{
  "dataset": "small renderings of single solids in any pose",
  "image_size": 32,
  "translate": 0.12,
  "hidden_act": "silu",
  "depths": [2, 3, 4, 2],
  "kernel_size": 3,
  "stem": "single",
  "residual_scale": 0.1,
  "beta1": 0.85,
  "beta2": 0.999,
  "warmup_steps": 1230
}
Rows from block 7 of a small multi-label image tagger, named by matrix and row number. Rows with one number belong to one channel. Each number is 128 + 32 x the weight over its row's rms, rounded and kept within 0 to 255. All counts start at 0. Numbers have three digits each.
Before each channel's rows are labels from the 100 images, of 14976, where the channel reaches its highest value: "colour at peak" is the nearest of a few named colours to the mean colour under the peak. Only what is clearly more common there than usual is listed. The data: small renderings of single solids in any pose.
# convs0: first 3x3 conv (model.blocks.7.convs.0.weight, 192x192x3x3, standardized in use, each kernel summed), inputs 96-191
# convs1: second 3x3 conv (model.blocks.7.convs.1.weight, 192x192x3x3, standardized in use, transposed, each kernel summed), outputs 96-191

colour at peak: black
convs0.92:136123141146106071131149142062090111086108053138125084074181102126147140169164085164097109109122186130158072150156121170102015124142155173123155125092206105155138150116133121127095144137106133136118152155160175153161176118168114102117134125179123094162067090138112093116131053118130135091
convs1.92:153170114103149040148115110131139144169157057143157166099131138200115110138148108112115167124199183131163125103059083121152100123174175133123147183142122130144132180091143072174204072085173133130098151120095112093136133096080132128078100170075159163099154161123109150116173208138152155199

colour at peak: black
convs0.11:127152109109102090121166141084091132086135075149121133112141133121139127181130135155162133138126165062120122175138103138133121159170129152138146157084100103155106132086126148109154109143121139032118122181140132090182134112115132090065171123147032148195155160121145113171147084095111111164
convs1.11:110163099111178150100181102087119120101139126126116153140071108115197165112098135098140110120093128074155174140155177099111031104135134105133126114130134100148145059087151127115122105141152097070150090120097074155116117098100118061126145159093141128099092128112151168160093075148072125142

colour at peak: black
convs0.172:154169079148131137119156160112130110142138109186147136139125067123193180152084101132105159128136159083141117192122149115142096137140164198165118141083099169151161133077133177138115098177137212070114179141091123166131166186133158158112185141119072148137131136118137075168131087149089097172
convs1.172:175105159147189064165160176135141132118157142177115128148167120131134165182145162141125088139144151145143080143158174130171078137159151132164095184070159135138132143141145106164142164186115159128128122165121162157178156166169146182181184146102124207144135151142086131192167170171174152157

colour at peak: brown
convs0.138:147113090113154041108092125117124130101135074157189130109139101150137138136123146129151135168144133082143111142100085120126083107190109135086134155134118143138160089147119135103154133154125187154129127106076150204145125127144109107030178180170096139143121103140128093149146120099095129140
convs1.138:113101171097143118217109173118146116079045153126046083078146144127140183112056140158112166120082094131107125053168132109105118088096128131101166147074150094102133141186101158139130086161084091163129148119143147145143149151116155163143155129135161127192133104180199135118125123140141137114

colour at peak: black
convs0.98:125127153113079100125152159154115099162071133126076035134095116146163157166105078079147139136114145165118042160127102155115077095148130198128196143109170110171147120130082181109134103151050143148076157097181142135151140107180127095134153103216165109116152125191160122120103081140129147094
convs1.98:153202107137179077132077091116170122184118077106136120108124104103156112105130122115118161121181175120133130125071107103151164131166100184119182110075081144212123124096101116048186086158109138047131078140098123129109127073113144076127143091122091139125118106178122116126150149188134111125

colour at peak: black
convs0.94:128181123041142113080079149106153080129117128151157158077095126110138159141111163177142130163119138113135090144117149104137074160166203168120131161066131157140110152188138142140145113132117134097102095109136148124086131162098135136095133097122076114158143159149138121158121127138085093168
convs1.94:131184147146139152110194168120102118149100213077154132167170114199146155134127084089095099146082134136138144138108151117098117165107113213159058130131147154088076073117109114144106173193152104131156151131139154155108143116128168136134179152086123146190123152085088111114202160083154104107

colour at peak: black
convs0.89:156131137164111117171153155139120098142117181131136110132134127115157190130163141083069137146164135157145132157136124107135133126079144150151089146056096130114131087094132145182062148122128116136133154154116140107118158182109184196135154032124136109136130143142098106118117134128169112123
convs1.89:129159136150137053081083071110151149185084118078101143145133147113135141158105157168133103111112138137131061124079102125158160153174114145173187156095086107196160141143095118134064143128093184144131097195156120126127105168162172152147089121098136116096187148145100135158086130166120107156

colour at peak: black
convs0.27:132169142095118045137177129103097165176038125109132027140137139106118089144137150119086141144109139152188100127162094073162128038162171146130165102082151107176130170089142172120188113107077136135135127155150105095122166160155152112082171100198130103094098144183143101127145094131166105123
convs1.27:176092085112169089128075148115156113079154103111129160109154171098091155147165102121175196169138140098127174112132130124132081182153179157149180093145114122178096137112096070127151127165172119170117099108112184135088112100132176081176143137037128143132128176153133162135144173101133140119

colour at peak: black
convs0.148:128134131140098105160124161156140088129186133177119097152146122190131202147147120117125136119120113169157098125131082099139096131155155121112110116073139115120131159101087111160069116157152128116113153069129117116104149108136160086080188085115087151160098134162109099148156145113153179092
convs1.148:162147174079139097090092068159148100143165122087170144091163130116097134151144158117136104155164164179133061156099138156151128175122156078090075108163117167098073145122244106107147150152143167154126058181100122179135105090142137181137147130084108151139118114178142148126179173114164123137

colour at peak: black
convs0.141:175155114189104103112183123124111103079098126161155107115162070160136182188125134138148136135151152122180139210107150128156141211189143151178143162070185124129131120119182154140122156138086143033107137153153131121199127104088156095086191120123084172178128119144118133158111072134074098140
convs1.141:146178129117146101138198188104169161117110106164115154121132092102208166070137119097140139132151131133144139151178168131167028043100182118149131142132159134139110159113178106133149098175160191118103083117142126198151149111109074154148148162138141120095124124110129150116152141150098162160

colour at peak: black
convs0.31:155134102159143135157203146187105064161126140147152125141138131148133164202127116152125130198108133133193163128127095110127153079161141124105133113104168189130138098100163150105148112143115168100113126125096151105142143152123149108077147077157095091139141147168107130167126086087165108213
convs1.31:157125128103071140100109127115151118117113150110151139086161144151171114108079122060143156134131143136098132169139101165129111145083174116176155119148119106175109190139156125136049129109115185115124158136122103158185093101122145185117093149122110098165089136080112144137080122150120144102

colour at peak: black
convs0.55:119111065162127145087135178125132119128148133191124179149156014147120096125059154148142119102133105076125161155120126097131122081133122128115076080126100145123113122100147130129133121177141145146089134123105097111107141136157186177087137137124127144135095114110102101154135117131068112139
convs1.55:077179074099112138069133082109148158139130099090113132184081067135153173131112125141153177143137114102139154149084125089086117144100108182116181120170087095165111072089155153086131129132134107060109115100117092075140115112113103044120138105147090161117086142129153163136120077133118075149

colour at peak: black
convs0.2:134192064176134098142147194101133076100100073130140124113150104130178107159108124100144182131147158069117182169116119134118118127167139140115139120101099126143071101089151149093137092146122122108078109164121104118154115139125170095063152128153088110184137143126091114139133077072090123124
convs1.2:096052115095073132058126035095097150104112159102083110164117094057120146098107148090112099152093086119092115133102136092103068094093085088121090114096096143104105089121116123135164175095127125087129122087114102091114147172130069117127141155092087157091104117103131138111108076115113106115

colour at peak: pink
convs0.52:156110092111146081132156181152175124034148107138156128112091072176155127099041113162199122127170082155101124148126126087128167192165113139084114106119135129134100152157117153118141114134108177048137102093111147050157115110084092107140171121154106168131114152126103093147125098135051115161
convs1.52:114138117152050152099128081119108116067127132054129105134204099058038129169128120147159084101120127113142113108157113119171124116129181148120121165156115139151138165098159163143075135127096151147144131221148131153106150219140159174078167128102057090094071124146141136121132121190068101140

colour at peak: black
convs0.0:146143102177125119133188127115149093113092066163155108096161107115137142167109125124095159143152132083124157170116119138127116133173128134137145130063076130137073093102176184088161117115095098093100121187127097120150120119118228046087183179137095122162085126134077121115155110092078122076
convs1.0:108126126089075140134169130130147150079094157072125153131097116086201150059119134051157101118121099138130117143126143131129056128053154092155064131149130117106130119123091085097139110135162163159114063062133109172143115149127035151127161127055112182119119152091140150167120138135103131158

colour at peak: black
convs0.139:177062141141125092073175127123155075119024115122142139102127065134140123113109120138104139097144152140117108144120144094153172090097177177085156127054105103168140151161201088154163127150116173145091125214097151083158144190113150117162109082120115074131134128048137111156142107129105105117
convs1.139:118080114135159110124175155105131171132135141089126139174153152130100149147177146089151153152095168147179178124098118134126074225152106140139068104111105129187151073069178086153073243151154168120108174148156143161099110106121178101169098148066119182136119155080118157125142115089122118147

colour at peak: yellow
convs0.163:068153130146154144154193196085151111076122116087157154127101121166143127099128120159144081111140116071138126138127124135115015126078147104140140130155131123144189131118148111127090130111117182110120080084121192154149100078172111131113114095170083121167169197104116119122136076048066093122
convs1.163:174067120094112127107135098095129129107137123139117105124152099085084133118120140098114141086112134120086113124071111073198103118154117163159139130117031135155086098132129134177125150129093101147110140161099029143164118207089131170205154184103131116061106076078136165166144120127131117130

colour at peak: black
convs0.101:150141098090103109095169162075118084079137094159131145147103136116155126162091117104133139145117128015104104172096116089161089121143157141123140109102114097183094165061125135138109104186131168061110140157137112116141126157130169171095116129124065108132133148136118119134157097088092114142
convs1.101:090116075095159155100072103076111133115125139092125122131086126156130105134124142098147103148141136064143163104095086034072115181172061108094136081128123152123135056100136117089136150096105118074158055125100069074082095129107125100104130133104078166110113109149139140170115062128111094120

colour at peak: black
convs0.49:130111089060095097081112167111088104119164127130092128089144137106109116196113136161174108095103167038085083150148153102141066143146152138105137136086105160136071115080096122081173059159150133080119091149136131152158136147156153150137173152153069126142105194164177117130110075086099140150
convs1.49:099154089131147156098121071119104100101185128110112127122074175102147105152108139103110140159168133077169176123120109113128059158131107132151146115149139083193133070064145108122144138143170125066115105081095094066119101123116118075099116149126104164109095140103139134132142097100114081150

colour at peak: black
convs0.129:157104117134139113128124154109115093148138126117068092114187062101112094169105139153128104166133163152136155151102107143143101164171156143155122070070057144198123118118125079162165078211090169145108103116121130140124147126171189082118141107149137151171113097152125092100167131087148117062
convs1.129:144178105094123121166147177106150127143104092111138152160107148122133135160145091074137235153161148111136153153132062119154170115075131143145152143136139137196075147106127146175112109144200105116169175199128103160136129179107142069166154147161101128095138160100126113111117146185103130132